Rows from block 9 of a small model that predicts height in the pile at each pixel, named by matrix and row number. Rows with one number belong to one channel. Each number is 50 + 15 x the weight over its row's rms, rounded and kept within 0 to 99. All counts start at 0.
After each channel's rows are labels from the 100 images, of 14848, where the channel reaches its highest value: "strongest on" is what is common among them. Only what is clearly more common there than usual is listed. The data: dead-leaves pictures: piles of overlapping shapes. In brackets: how many of the 100, against the usual share in percent.
# convs0: first 3x3 conv (model.decb.0.1.convs.0.weight, 96x96x3x3, each kernel summed), inputs 0-95
# convs1: second 3x3 conv (model.decb.0.1.convs.1.weight, 96x96x3x3, transposed, each kernel summed), outputs 0-95

convs0.55:33 21 47 49 35 38 48 22 21 59 54 33 63 72 48 49 65 75 67 46 47 61 48 53 66 36 39 35 24 55 24 40 34 42 39 49 31 64 34 36 47 50 44 36 32 41 54 78 27 36 60 52 49 29 34 49 63 51 41 38 34 58 62 54 60 36 52 52 45 34 34 52 63 33 38 48 53 54 22 44 44 16 69 60 16 57 21 58 44 44 28 35 36 66 21 29
convs1.55:45 29 26 52 27 43 78 52 61 85 38 64 48 42 50 43 66 36 46 46 54 34 55 52 48 53 52 70 16 56 59 50 49 71 33 67 49 35 43 85 36 58 14 92 62 62 43 46 45 18 42 51 52 55 42 46 19 53 44 45 36 55 38 49 21 63 77 41 53 34 45 76 45 55 51 41 31 64 38 48 17 60 56 32 61 59 42 55 57 47 38 45 61 36 53 53
strongest on: small pieces (79 vs 33.2)

convs0.22:65 57 42 44 40 41 67 45 55 69 32 32 55 44 53 45 30 47 66 36 86 13 45 53 63 47 60 34 53 32 52 25 44 68 41 77 65 20 54 42 52 22 35 41 33 71 41 47 43 55 31 28 44 37 38 79 52 41 30 43 37 57 01 64 34 46 49 44 55 62 25 55 32 41 39 27 21 41 40 42 58 58 44 52 73 50 46 50 54 56 59 58 33 41 34 47
convs1.22:54 29 59 44 64 45 47 49 51 29 46 63 32 62 38 30 38 10 44 27 43 62 54 35 81 45 44 20 75 67 69 18 79 52 57 42 43 45 43 67 33 55 70 34 39 14 27 72 29 48 58 48 43 52 58 57 29 41 51 38 44 48 42 46 59 38 54 42 57 38 46 64 60 53 16 46 36 42 47 24 61 37 49 57 48 63 39 24 80 53 40 53 50 65 50 29
strongest on: frame (29 vs 4.7)

convs0.34:47 42 50 62 49 26 35 08 50 58 49 50 48 29 32 27 30 75 42 46 43 24 27 52 61 51 44 46 40 41 42 24 51 58 46 17 52 19 57 27 64 30 26 30 33 46 48 73 61 44 64 68 69 44 46 31 36 52 28 28 62 30 61 40 65 52 51 53 45 33 51 37 57 61 48 37 55 46 50 40 73 34 43 47 63 35 47 51 24 47 78 41 31 26 29 38
convs1.34:45 63 60 22 58 53 70 61 63 76 54 63 34 39 59 56 55 45 64 27 58 63 58 44 56 52 49 40 64 49 47 40 49 67 37 46 28 63 30 32 28 66 48 55 60 50 48 76 52 62 08 44 38 54 51 30 47 42 56 57 57 48 34 67 42 42 54 71 32 48 22 44 32 63 33 45 51 58 37 56 08 73 47 31 37 69 33 49 65 55 20 18 82 54 56 75
strongest on: star (27 vs 4.9); arrow (26 vs 4.9)

convs0.62:44 48 49 31 64 54 45 70 71 34 37 49 51 56 64 79 57 49 78 47 42 53 67 41 48 42 48 64 52 37 50 53 60 51 58 76 48 18 42 43 68 62 72 29 83 74 49 54 45 39 37 59 37 63 67 70 16 67 24 51 47 63 33 39 35 63 50 54 65 51 37 61 46 61 61 49 72 33 62 77 43 52 40 66 57 51 70 40 64 56 46 67 57 55 73 99
convs1.62:28 73 25 55 33 57 36 42 57 38 50 65 37 46 67 13 31 50 23 51 65 38 13 54 55 36 38 61 60 40 54 55 55 63 43 56 67 43 51 27 40 51 49 42 59 29 50 36 41 63 77 66 66 49 36 77 47 80 56 51 54 63 54 20 51 43 41 67 24 23 50 55 42 54 34 32 30 41 13 65 38 26 41 32 57 55 46 44 60 36 43 43 62 32 34 50
strongest on: flower (75 vs 5.2); mixed sizes (60 vs 33.4)

convs0.87:31 43 47 49 36 42 53 37 45 54 33 27 46 43 62 48 52 25 71 43 45 47 48 29 56 58 51 53 44 53 49 34 52 69 41 43 29 41 27 24 38 23 49 04 23 32 20 00 51 36 54 46 55 48 37 53 55 44 53 54 44 49 36 53 64 44 50 51 49 26 39 59 44 24 41 33 48 58 56 48 28 45 52 32 50 19 46 40 33 51 53 48 47 11 32 26
convs1.87:49 57 98 30 17 69 49 31 46 63 45 43 35 41 35 36 36 47 43 59 56 47 60 54 44 25 53 47 29 33 27 41 71 53 37 52 84 70 92 54 50 47 33 36 44 58 59 20 46 58 62 44 52 48 31 35 40 36 38 48 49 71 51 50 48 72 53 35 59 20 43 61 38 55 52 42 23 63 41 40 31 57 47 37 52 53 47 77 66 43 34 36 79 45 53 48
strongest on: small pieces (83 vs 33.2)

convs0.73:55 33 67 35 47 38 40 32 39 44 51 48 42 53 57 70 27 61 87 74 78 31 36 66 53 50 48 15 78 61 49 00 48 59 54 60 51 43 50 36 47 52 65 47 47 50 41 55 58 61 29 57 47 49 61 61 41 43 67 49 43 43 21 48 35 45 40 52 46 51 29 68 25 58 40 31 43 60 27 35 37 34 49 66 42 46 34 21 44 54 36 42 32 57 51 58
convs1.73:59 67 54 66 35 70 72 58 58 65 45 57 33 42 47 22 38 31 45 33 52 56 45 36 58 50 50 42 75 75 79 00 48 40 65 33 82 44 65 48 74 33 67 55 36 46 30 53 51 76 51 29 32 45 35 26 30 63 63 33 50 69 38 54 34 39 62 55 55 46 71 80 59 43 48 43 61 41 63 56 47 52 36 60 51 73 37 53 55 54 49 60 45 56 45 48
strongest on: hexagon (27 vs 4.9)

convs0.24:25 66 48 27 67 43 44 43 43 41 55 52 44 57 67 47 45 66 51 32 32 39 53 54 48 51 33 31 43 58 67 38 41 57 66 68 47 51 54 28 54 48 89 50 70 52 54 41 60 36 34 29 42 47 54 19 39 05 37 52 43 30 22 52 49 37 83 35 44 65 54 29 52 27 27 23 23 28 47 59 67 47 49 42 68 83 37 59 34 56 51 68 47 49 45 39
convs1.24:54 44 60 40 34 36 55 69 74 82 69 69 44 24 52 53 50 28 87 36 44 55 29 50 53 43 41 43 54 51 64 35 16 40 39 54 50 69 23 27 39 60 56 64 65 54 59 52 39 60 30 46 53 56 31 29 21 51 65 51 56 59 22 42 47 49 82 40 26 45 35 49 56 42 40 40 37 62 44 68 05 57 38 50 36 41 34 53 34 38 46 39 59 45 37 72
strongest on: small pieces (66 vs 33.2); star (42 vs 4.9); flower (33 vs 5.2)

convs0.11:62 46 54 59 49 45 44 53 37 33 37 81 52 47 65 53 61 43 56 61 78 42 62 68 48 42 45 66 77 48 55 93 50 39 37 48 45 62 48 45 48 61 51 36 46 64 67 42 59 86 38 36 79 59 60 47 22 24 52 30 59 76 67 54 22 53 81 41 51 53 61 69 43 79 38 37 38 23 70 36 45 73 23 40 44 53 36 42 39 37 41 57 41 32 42 41
convs1.11:39 55 44 28 33 36 45 72 49 48 70 28 55 28 27 33 33 40 26 39 42 21 43 40 58 56 50 40 18 38 41 42 57 51 65 49 59 61 62 59 63 72 47 58 69 30 55 29 39 32 54 61 17 46 53 64 53 57 35 38 17 52 52 48 96 39 46 68 52 42 42 51 39 44 23 68 51 32 26 56 36 28 17 53 34 58 37 61 42 37 53 53 31 44 43 39
strongest on: shaded (98 vs 50.2); large pieces (63 vs 33.4); grey (38 vs 14.4)

convs0.67:66 46 43 15 40 73 59 42 55 47 51 29 59 38 37 73 45 63 80 26 50 51 47 38 44 54 30 69 51 53 66 41 49 55 55 30 33 37 44 38 59 38 30 47 34 14 35 62 54 34 66 34 46 49 52 57 44 43 30 68 33 44 26 43 61 50 52 81 43 51 44 49 52 53 61 29 31 51 42 51 24 46 57 18 70 55 67 44 45 67 62 54 32 53 21 98
convs1.67:30 70 47 74 57 59 42 64 48 46 56 47 59 37 59 46 35 43 34 51 49 39 55 36 59 33 43 38 28 52 54 35 51 44 45 54 66 35 56 61 76 54 64 25 39 14 45 48 47 55 54 45 51 31 49 36 37 86 44 76 34 72 25 65 69 59 50 74 62 45 50 71 11 35 57 56 43 22 53 43 64 67 49 48 46 44 52 41 36 49 39 88 36 59 16 20
strongest on: large pieces (94 vs 33.4); cross (39 vs 5); gear (36 vs 4.9)

convs0.61:50 73 50 49 60 44 50 48 39 28 18 50 40 37 48 55 50 09 42 42 58 48 80 30 51 53 45 49 58 50 42 49 47 44 46 35 56 24 44 49 42 37 57 38 21 33 50 30 38 35 60 19 23 45 39 52 69 24 55 77 48 49 56 52 46 60 11 34 62 34 45 50 56 21 52 25 41 37 54 57 04 41 41 37 48 76 63 41 42 70 50 54 45 50 56 29
convs1.61:33 60 59 65 35 32 67 58 47 69 61 54 39 44 56 23 24 42 59 58 51 40 59 35 71 70 58 54 61 36 66 44 73 65 39 61 31 51 82 86 32 63 25 80 49 48 35 36 49 36 42 40 61 59 64 38 62 50 52 48 19 39 29 63 55 35 65 25 48 41 51 41 43 43 24 52 25 49 31 47 27 47 55 55 55 33 46 66 57 57 23 33 84 50 67 49
strongest on: mixed sizes (78 vs 33.4)

convs0.77:56 32 50 49 66 20 24 50 84 28 52 44 58 54 44 38 54 36 46 39 39 28 39 43 38 43 32 42 50 47 74 54 23 47 48 21 41 42 59 50 28 38 66 63 29 23 42 41 50 48 38 32 21 38 41 32 28 41 49 65 58 07 17 54 58 45 36 49 37 56 55 32 32 68 23 42 32 31 43 29 33 29 33 51 44 42 57 44 46 59 49 50 33 48 39 44
convs1.77:52 32 37 56 61 40 62 92 60 70 69 46 41 68 44 48 49 51 38 46 52 34 54 41 57 73 49 71 79 73 88 60 25 83 56 38 50 24 77 63 36 55 62 74 48 55 36 55 64 73 34 33 45 49 35 19 26 54 73 38 54 33 39 44 31 38 52 46 50 49 84 41 58 37 59 54 56 44 47 53 32 63 53 34 53 61 31 43 34 62 56 49 29 48 46 50
strongest on: mixed sizes (95 vs 33.4); circle (27 vs 5.3)

convs0.42:59 64 54 38 36 69 62 47 41 37 47 65 40 55 68 29 52 37 32 37 69 50 42 47 54 46 22 50 60 62 16 61 41 39 40 40 41 66 43 50 60 83 44 42 78 39 39 81 52 69 47 59 51 70 66 35 69 33 73 52 25 73 51 33 41 76 58 54 26 70 31 74 45 82 44 47 45 41 61 57 57 38 51 89 60 30 27 70 56 39 57 53 52 53 56 60
convs1.42:39 24 48 48 74 40 68 47 07 26 44 52 63 69 32 52 48 65 54 38 62 29 43 51 52 58 49 37 53 57 43 66 72 38 40 62 30 23 37 52 33 40 35 43 56 68 53 46 37 37 48 37 33 52 49 53 25 30 57 48 53 18 76 47 37 42 31 15 49 19 45 14 54 73 71 58 42 47 32 38 45 50 62 48 37 41 44 23 59 64 46 29 39 63 57 58
strongest on: shaded (90 vs 50.2); bar (42 vs 5.1)

convs0.86:12 40 44 54 36 41 46 49 35 43 33 32 55 58 55 57 55 72 64 44 36 58 51 38 43 41 28 38 27 46 26 44 34 50 43 23 50 33 57 36 40 29 72 39 57 54 25 51 27 00 46 44 46 29 24 34 44 33 28 33 52 43 55 39 35 48 43 42 43 44 46 34 41 58 66 72 65 58 33 54 73 42 74 67 30 40 34 27 35 47 47 36 44 60 37 36
convs1.86:44 41 37 62 38 60 31 52 39 73 45 36 54 26 39 53 08 45 39 31 32 40 37 38 43 54 54 56 09 87 58 52 45 64 71 68 74 39 44 43 47 40 44 59 44 50 72 57 40 14 54 67 56 55 30 50 56 54 70 54 43 68 41 56 10 56 80 54 47 44 42 52 33 36 64 29 49 64 55 27 30 65 46 29 44 75 47 62 46 64 60 63 52 42 54 40
strongest on: small pieces (80 vs 33.2); cross (40 vs 5)

convs0.19:29 51 35 42 14 38 26 49 39 64 32 22 48 29 47 59 62 51 72 30 37 72 47 49 36 38 47 62 26 36 70 39 45 53 59 51 50 44 23 37 45 33 25 32 74 38 23 43 29 32 64 35 41 32 35 55 24 38 24 46 50 59 36 41 42 31 66 69 57 72 50 40 68 32 54 54 35 59 41 55 43 45 50 26 47 26 20 48 42 44 41 41 41 47 24 45
convs1.19:52 37 64 52 75 46 45 34 54 50 67 44 41 44 49 39 33 51 19 25 16 53 43 33 35 52 59 12 30 91 34 40 60 39 53 47 60 50 61 45 44 48 50 28 42 61 56 57 57 47 35 39 66 38 26 54 48 36 40 37 57 60 56 72 43 43 47 56 58 43 34 50 20 53 33 52 67 49 49 46 99 60 50 64 50 61 49 49 64 54 58 53 72 95 51 36
strongest on: small pieces (78 vs 33.2); flower (28 vs 5.2)

convs0.63:32 46 43 16 37 42 51 50 63 62 32 27 49 42 51 38 55 85 49 72 36 47 39 34 53 61 40 55 44 43 61 42 50 49 49 66 38 39 43 30 47 32 48 29 21 25 30 43 55 38 58 74 50 51 61 33 65 58 25 31 36 40 30 67 59 69 36 61 50 23 13 33 60 25 40 52 58 45 38 55 53 59 40 36 40 30 59 49 39 60 52 69 41 27 53 04
convs1.63:63 38 39 73 52 55 49 55 35 73 48 21 53 40 48 34 23 60 34 28 44 59 29 33 47 39 47 36 41 41 47 49 31 38 61 26 65 67 78 50 67 41 45 43 30 08 47 32 47 44 42 56 35 50 41 31 62 53 38 46 41 59 45 56 41 26 50 78 62 09 39 34 35 39 60 53 46 42 42 53 66 54 47 49 42 54 60 67 91 48 40 43 52 30 09 57
strongest on: hexagon (26 vs 4.9)

convs0.75:61 35 46 44 56 27 36 65 41 26 53 70 48 53 41 31 33 41 32 65 71 41 33 67 44 19 31 42 66 29 38 65 14 32 14 19 42 47 58 48 24 59 43 46 46 39 58 29 44 88 59 45 40 69 49 54 39 47 65 41 58 83 54 46 41 51 65 54 47 39 69 68 44 71 37 56 40 63 61 45 53 39 45 63 50 22 56 48 51 57 39 39 57 29 20 49
convs1.75:61 30 56 33 55 38 34 57 41 48 40 80 40 52 47 54 48 41 77 44 45 37 51 52 33 38 40 74 55 47 28 67 43 69 66 40 48 25 64 70 41 35 68 42 55 38 45 25 57 47 27 66 68 71 76 78 31 63 56 48 53 27 65 61 15 39 73 45 31 46 67 39 72 66 48 61 59 40 56 59 40 43 39 42 60 75 37 34 61 14 33 52 36 39 38 23
strongest on: shaded (84 vs 50.2); small pieces (71 vs 33.2); textured (71 vs 40)

convs0.60:39 54 42 29 59 60 73 30 68 28 45 56 57 52 47 51 47 19 36 35 56 59 45 59 53 45 44 65 65 39 68 43 58 37 49 67 56 55 51 73 57 59 53 61 66 49 64 68 35 41 46 39 12 47 67 63 45 91 11 58 66 71 33 71 37 69 13 41 69 55 61 43 55 35 34 64 50 45 48 87 50 51 34 68 40 56 45 39 68 33 59 62 59 49 70 38
convs1.60:49 41 55 61 34 45 63 37 58 39 48 69 47 60 76 41 50 53 06 68 79 22 34 60 70 52 48 47 67 41 59 45 50 51 54 66 19 57 42 55 49 40 37 48 37 38 35 38 34 64 85 59 58 41 70 93 57 37 44 36 26 54 53 20 60 37 28 44 40 30 44 51 46 72 32 74 30 45 39 52 36 45 74 39 58 53 63 53 64 53 54 31 76 51 44 46
strongest on: mixed sizes (70 vs 33.4); bar (35 vs 5.1); ellipse (32 vs 5.2)

convs0.38:61 35 60 29 45 66 40 30 53 51 31 52 58 25 34 60 33 77 56 36 71 35 46 65 53 57 65 33 60 40 33 33 69 60 62 66 79 55 63 51 66 39 67 43 45 40 53 44 58 70 71 27 48 51 38 59 28 52 21 71 58 88 44 62 23 55 35 80 69 44 71 55 37 40 50 85 56 50 34 58 78 49 52 63 54 64 70 61 47 64 40 60 59 44 50 66
convs1.38:57 47 31 52 53 26 79 30 22 52 61 67 56 46 50 30 65 29 60 35 21 42 39 67 50 30 47 23 72 45 44 59 56 32 61 43 43 26 31 39 35 58 51 45 35 20 46 44 32 33 68 27 56 50 72 52 08 52 38 46 55 47 70 57 45 42 49 39 45 36 29 64 39 71 29 35 57 53 50 19 42 41 60 42 31 42 44 51 74 51 24 60 72 39 44 50
strongest on: frame (44 vs 4.7); ring (28 vs 5)

convs0.10:25 38 65 49 33 32 55 59 57 46 42 39 42 42 58 74 69 70 34 47 61 74 57 60 49 50 37 75 53 48 34 71 50 45 35 50 51 36 35 45 44 63 64 49 55 61 47 48 37 46 86 60 70 73 38 74 78 57 35 41 47 91 81 27 26 33 53 49 38 64 47 75 31 73 63 89 48 53 30 55 61 44 50 45 51 35 44 36 43 41 42 75 63 37 46 43
convs1.10:62 78 42 54 57 53 59 27 49 44 58 57 58 71 56 37 33 37 55 43 35 25 43 37 50 48 56 24 67 44 55 41 62 54 51 36 61 75 42 36 79 22 48 42 39 50 46 45 50 92 35 50 09 28 60 38 44 51 52 29 76 33 49 69 64 48 42 73 49 53 39 58 61 42 30 60 51 09 59 68 40 71 29 71 49 56 60 52 73 64 52 58 34 66 55 67
strongest on: frame (30 vs 4.7)

convs0.57:50 23 52 17 49 41 51 63 32 12 30 51 47 22 32 51 52 57 48 39 40 54 41 46 44 67 44 60 52 57 45 44 55 53 33 20 28 54 53 53 30 52 49 34 44 32 44 35 52 53 20 27 32 53 48 19 28 34 38 59 44 25 63 59 48 66 21 58 54 39 43 30 25 41 34 39 35 34 27 38 17 41 42 31 29 47 54 49 49 50 20 42 40 68 67 52
convs1.57:49 38 37 57 42 36 59 62 89 77 77 80 67 38 46 45 51 40 50 49 57 24 48 54 44 70 32 47 67 46 54 49 37 53 67 53 29 44 27 90 36 45 12 75 62 27 51 45 42 51 45 33 20 47 50 36 17 51 53 39 41 44 34 38 41 39 69 59 44 28 60 47 48 53 40 52 36 50 36 61 16 72 58 41 58 65 29 50 46 42 42 56 41 33 34 56
strongest on: mixed sizes (73 vs 33.4); drop (29 vs 5.2)

convs0.28:46 61 60 76 50 41 40 24 11 61 63 71 78 71 45 35 51 85 31 88 53 44 76 50 62 40 41 65 58 74 60 50 47 48 60 42 62 24 84 60 56 64 54 69 46 57 63 39 46 55 45 49 37 39 39 49 60 40 62 32 49 27 69 40 50 50 23 45 44 25 54 40 63 30 42 58 51 57 42 32 56 53 48 42 32 61 30 46 49 48 74 83 49 46 59 27
convs1.28:47 59 40 27 12 33 64 42 46 38 34 29 18 26 31 57 59 18 60 08 52 47 38 41 71 53 57 28 36 46 49 48 48 60 48 46 32 68 38 34 23 21 58 44 56 45 47 76 34 47 60 57 34 37 49 64 31 31 66 44 56 69 51 45 50 35 67 36 43 83 48 60 47 46 49 82 49 44 64 51 30 64 70 58 47 21 38 44 49 41 43 48 48 50 49 60
strongest on: bar (37 vs 5.1)

convs0.14:66 50 51 67 34 54 41 55 62 40 59 43 61 50 35 54 43 22 84 32 35 42 47 25 37 76 50 70 47 30 61 49 58 56 52 10 53 60 42 58 52 43 38 42 38 37 52 24 52 37 27 60 31 53 53 17 65 43 48 52 58 41 49 58 64 33 31 24 48 56 44 65 68 04 47 52 47 37 65 49 11 60 62 22 76 44 69 50 35 42 49 52 47 47 60 68
convs1.14:52 32 56 49 65 37 25 70 38 38 41 40 26 84 56 43 42 29 37 43 26 65 54 15 42 51 47 40 63 52 66 50 36 47 40 37 75 44 72 39 32 64 76 38 51 57 31 46 57 47 56 47 72 47 52 40 76 37 44 45 29 19 67 36 55 32 49 33 46 71 46 33 40 42 20 44 75 45 46 15 52 43 45 66 45 43 56 30 55 33 74 48 20 47 45 47
strongest on: flower (79 vs 5.2)

convs0.89:49 46 76 41 37 60 36 44 35 12 49 39 54 73 45 47 62 68 59 56 34 45 42 32 69 59 66 65 50 53 52 57 40 54 38 39 50 67 58 59 47 43 60 42 30 26 19 82 58 34 46 53 56 51 47 43 64 52 66 62 60 45 90 60 51 39 46 50 56 74 61 67 38 56 32 99 51 51 27 45 65 21 50 48 61 46 40 37 40 49 40 43 53 77 28 24
convs1.89:55 55 49 57 56 71 32 51 74 45 36 36 32 67 57 53 64 42 02 79 35 24 71 46 39 59 37 35 62 46 45 52 61 72 53 65 30 35 43 48 41 43 36 42 67 63 31 31 36 71 45 43 45 56 43 65 51 46 13 19 43 70 43 49 47 73 55 45 20 48 53 63 60 61 57 64 32 39 22 63 46 63 38 57 68 81 66 58 59 59 58 41 46 47 73 39
strongest on: mixed sizes (72 vs 33.4); gear (43 vs 4.9); ring (30 vs 5)

convs0.13:41 74 36 62 48 51 41 67 63 46 25 35 44 39 48 42 44 63 42 42 25 44 50 18 53 63 56 40 42 41 54 64 36 42 61 53 62 40 49 37 56 35 43 69 58 65 29 48 37 47 50 61 71 36 62 76 75 45 61 44 51 27 39 40 49 36 77 64 45 65 43 46 83 51 51 43 61 55 99 46 61 94 50 22 65 23 50 56 46 56 68 52 52 28 32 49
convs1.13:34 44 46 20 36 27 45 38 27 39 23 43 45 62 29 40 33 28 49 56 40 61 25 42 34 55 50 29 35 43 50 54 34 21 78 50 69 41 48 43 41 43 50 38 38 43 67 50 28 25 66 28 24 42 55 23 33 25 39 45 42 34 43 36 67 44 68 29 42 39 40 26 40 70 35 65 29 76 42 61 67 50 54 51 50 47 30 40 60 52 47 47 45 51 12 43
strongest on: shaded (88 vs 50.2); large pieces (62 vs 33.4)

convs0.48:33 35 56 43 28 50 55 43 36 52 29 42 38 40 51 68 59 40 66 38 44 58 55 49 61 62 47 47 31 47 41 26 47 52 40 57 31 75 44 22 51 41 74 60 65 38 47 47 45 41 45 47 67 43 50 38 56 20 38 41 48 54 60 43 63 31 57 33 45 23 15 48 37 40 39 26 92 58 17 31 27 39 53 45 39 20 33 21 25 33 48 44 42 33 25 35
convs1.48:78 67 46 39 21 30 54 46 81 92 59 84 58 37 48 60 45 06 70 45 50 61 49 66 53 43 31 44 38 27 38 47 36 54 40 52 73 58 20 34 47 53 49 52 45 74 76 40 64 49 40 36 55 61 44 29 38 39 55 30 49 52 40 48 49 64 79 42 33 51 25 59 55 42 57 37 38 57 40 56 27 67 47 49 40 55 42 61 49 37 40 44 49 26 59 73
strongest on: small pieces (72 vs 33.2); cross (40 vs 5); star (33 vs 4.9)

convs0.54:66 29 42 40 57 52 39 85 68 41 49 45 52 43 53 68 49 48 68 38 50 54 33 30 37 46 50 62 43 39 39 44 55 67 51 47 40 72 32 36 40 35 88 54 91 41 49 72 55 52 63 42 36 51 28 29 29 28 51 48 40 42 22 46 65 11 57 41 33 54 28 67 51 74 44 29 52 55 45 39 37 45 63 59 47 35 55 26 25 33 30 36 30 59 29 62
convs1.54:74 65 19 54 36 41 24 38 73 44 63 80 43 47 42 40 39 22 71 30 24 56 51 27 45 51 30 49 74 42 81 56 35 51 42 40 54 40 11 13 39 65 54 32 58 57 65 33 33 40 39 42 64 57 57 26 39 56 64 47 51 40 38 57 43 62 59 65 35 57 23 38 68 34 62 56 38 57 52 44 41 60 45 53 44 51 59 57 31 41 57 60 33 24 51 73
strongest on: flower (74 vs 5.2)

convs0.26:73 48 50 51 35 67 39 53 44 60 75 52 38 35 29 36 41 87 22 65 48 33 47 30 59 56 48 58 60 64 35 72 52 16 52 42 59 29 71 53 56 58 37 68 13 65 62 45 69 53 36 45 62 41 45 35 52 56 47 35 49 64 77 74 49 39 67 65 40 36 70 46 42 45 66 67 34 44 43 43 88 52 37 78 53 56 47 51 36 63 51 59 58 46 84 35
convs1.26:58 44 42 40 57 48 52 54 45 46 21 53 51 48 51 54 68 25 54 44 63 61 44 55 60 55 57 56 42 63 42 90 71 68 33 56 36 40 27 22 24 36 76 18 98 40 38 66 46 49 61 77 34 88 60 79 49 50 45 40 34 58 51 26 61 47 36 33 49 44 47 46 53 54 52 59 65 59 74 62 30 46 55 45 55 24 40 36 53 44 36 53 30 52 43 65
strongest on: shaded (77 vs 50.2); large pieces (69 vs 33.4); crescent (25 vs 5)

convs0.43:54 40 55 22 52 49 66 81 84 33 56 57 48 28 53 75 55 25 77 33 49 55 51 53 60 47 43 55 68 34 43 40 40 53 41 42 46 51 42 57 52 59 74 78 51 26 58 28 63 42 56 42 68 65 30 42 40 24 28 34 44 37 25 53 59 43 87 55 26 45 37 57 60 64 47 20 72 47 47 41 42 39 54 50 83 29 68 74 52 61 51 42 55 45 31 63
convs1.43:50 47 36 35 44 61 34 40 53 39 61 58 81 48 40 73 54 37 46 53 41 60 60 44 42 64 43 44 32 46 51 49 23 33 53 38 61 38 59 40 57 59 69 43 16 53 60 29 68 34 41 38 49 60 59 26 44 46 56 32 62 42 56 64 55 40 63 44 42 75 47 43 56 36 61 28 60 47 46 58 56 57 34 48 31 38 29 45 00 19 62 51 00 25 29 40
strongest on: large pieces (70 vs 33.4); flower (46 vs 5.2); star (37 vs 4.9)

convs0.92:31 51 48 38 51 69 69 53 55 59 58 30 52 55 16 53 62 58 35 41 30 35 36 25 53 85 44 39 47 78 36 46 27 32 41 39 42 51 44 53 56 45 62 79 46 55 38 74 65 31 85 57 55 47 62 62 47 55 75 39 37 30 63 72 47 46 30 43 30 58 38 49 37 45 53 66 36 45 22 34 42 53 42 57 58 76 37 46 32 38 62 45 24 80 20 48
convs1.92:46 28 74 53 72 56 47 22 57 34 67 46 46 44 47 42 67 51 50 57 50 17 51 47 23 37 46 30 30 54 69 50 51 56 71 63 46 59 53 42 53 45 41 29 45 54 51 42 29 46 71 31 41 63 49 37 25 27 46 55 60 43 40 57 53 73 43 62 52 29 48 41 52 58 78 83 40 65 32 38 10 80 43 54 31 62 42 52 48 50 44 17 59 10 46 69
strongest on: large pieces (97 vs 33.4); shaded (87 vs 50.2)

convs0.15:61 43 34 49 41 40 67 59 41 65 52 41 62 55 50 81 35 32 57 36 53 37 28 37 40 70 21 59 35 21 53 59 42 40 38 28 53 53 34 37 39 37 38 67 92 75 55 42 39 50 39 46 34 49 31 34 34 59 45 50 33 42 48 54 61 44 47 26 45 49 32 66 22 43 32 12 57 46 16 51 44 52 36 21 64 56 56 68 39 60 47 64 42 45 56 87
convs1.15:47 46 51 30 55 34 76 58 30 35 41 44 41 59 33 59 65 64 49 35 62 46 33 30 60 52 67 13 78 80 53 60 56 47 52 36 62 35 51 65 16 47 17 33 48 39 59 57 23 39 36 46 37 57 61 71 50 44 61 58 39 31 71 23 57 44 50 45 37 44 37 20 36 54 40 50 51 63 43 51 46 51 48 74 55 47 33 39 82 57 34 05 53 58 44 58
strongest on: large pieces (77 vs 33.4)

convs0.8:55 46 41 30 45 44 41 53 51 45 49 73 33 54 41 31 48 49 37 71 93 60 49 45 41 45 56 74 77 42 38 99 42 34 44 43 42 24 51 45 45 58 36 47 62 58 50 58 52 73 46 74 71 76 58 82 59 55 72 48 27 66 60 39 20 36 64 36 44 49 38 70 52 48 33 20 54 32 65 48 38 47 18 49 40 34 44 40 39 42 51 48 39 51 46 30
convs1.8:45 39 34 54 44 25 53 61 31 46 42 28 57 20 45 45 45 50 57 55 35 24 52 45 46 40 44 43 05 48 30 80 63 42 52 27 58 50 57 56 72 56 46 51 47 40 53 34 47 19 88 46 15 53 40 30 40 46 28 46 40 44 46 49 99 68 52 56 62 40 63 43 35 57 30 44 43 24 32 42 41 53 39 37 41 62 59 41 43 41 50 59 42 38 50 25
strongest on: shaded (99 vs 50.2); grey (32 vs 14.4)

convs0.47:72 59 59 42 26 55 65 26 46 42 65 51 34 37 52 43 81 30 51 39 40 38 51 53 75 38 52 49 42 52 40 38 69 47 45 40 74 62 47 59 64 74 34 28 49 35 89 36 52 36 44 39 43 68 44 36 48 40 41 64 39 37 40 53 67 57 58 56 46 42 55 54 64 50 59 30 72 61 88 47 54 62 78 84 67 56 21 58 66 61 44 15 75 61 32 59
convs1.47:46 46 11 82 23 65 82 54 52 54 21 44 36 58 60 39 57 43 47 67 38 45 77 57 29 47 76 38 53 37 26 74 45 44 43 45 54 53 47 46 30 39 33 59 63 39 17 58 60 37 31 62 14 44 73 47 50 54 64 39 31 56 64 40 51 63 33 47 58 43 50 45 47 45 51 40 28 37 35 32 72 53 49 29 56 75 27 61 43 47 53 74 26 57 48 51
strongest on: large pieces (72 vs 33.4); textured (65 vs 40)

convs0.12:35 33 47 27 16 36 44 56 53 53 59 37 64 26 66 34 65 09 67 47 44 58 54 60 45 61 35 56 31 46 41 48 60 58 32 64 62 50 42 58 60 62 27 42 59 59 64 18 54 33 53 57 61 54 38 56 53 47 38 38 44 54 29 37 67 26 84 62 52 34 33 65 67 18 36 20 52 55 88 49 37 57 51 72 55 31 34 59 35 47 58 70 64 37 38 56
convs1.12:41 51 57 48 65 43 50 32 18 33 39 57 18 49 59 30 72 54 32 27 50 58 31 36 62 35 65 30 43 54 40 60 51 32 36 70 64 14 85 45 27 41 57 43 53 48 31 59 32 58 66 57 42 41 66 59 56 34 57 62 51 04 61 35 57 48 58 26 48 41 57 46 65 57 41 44 28 69 44 41 62 06 46 46 53 52 56 38 74 48 49 39 41 62 37 61
strongest on: star (33 vs 4.9)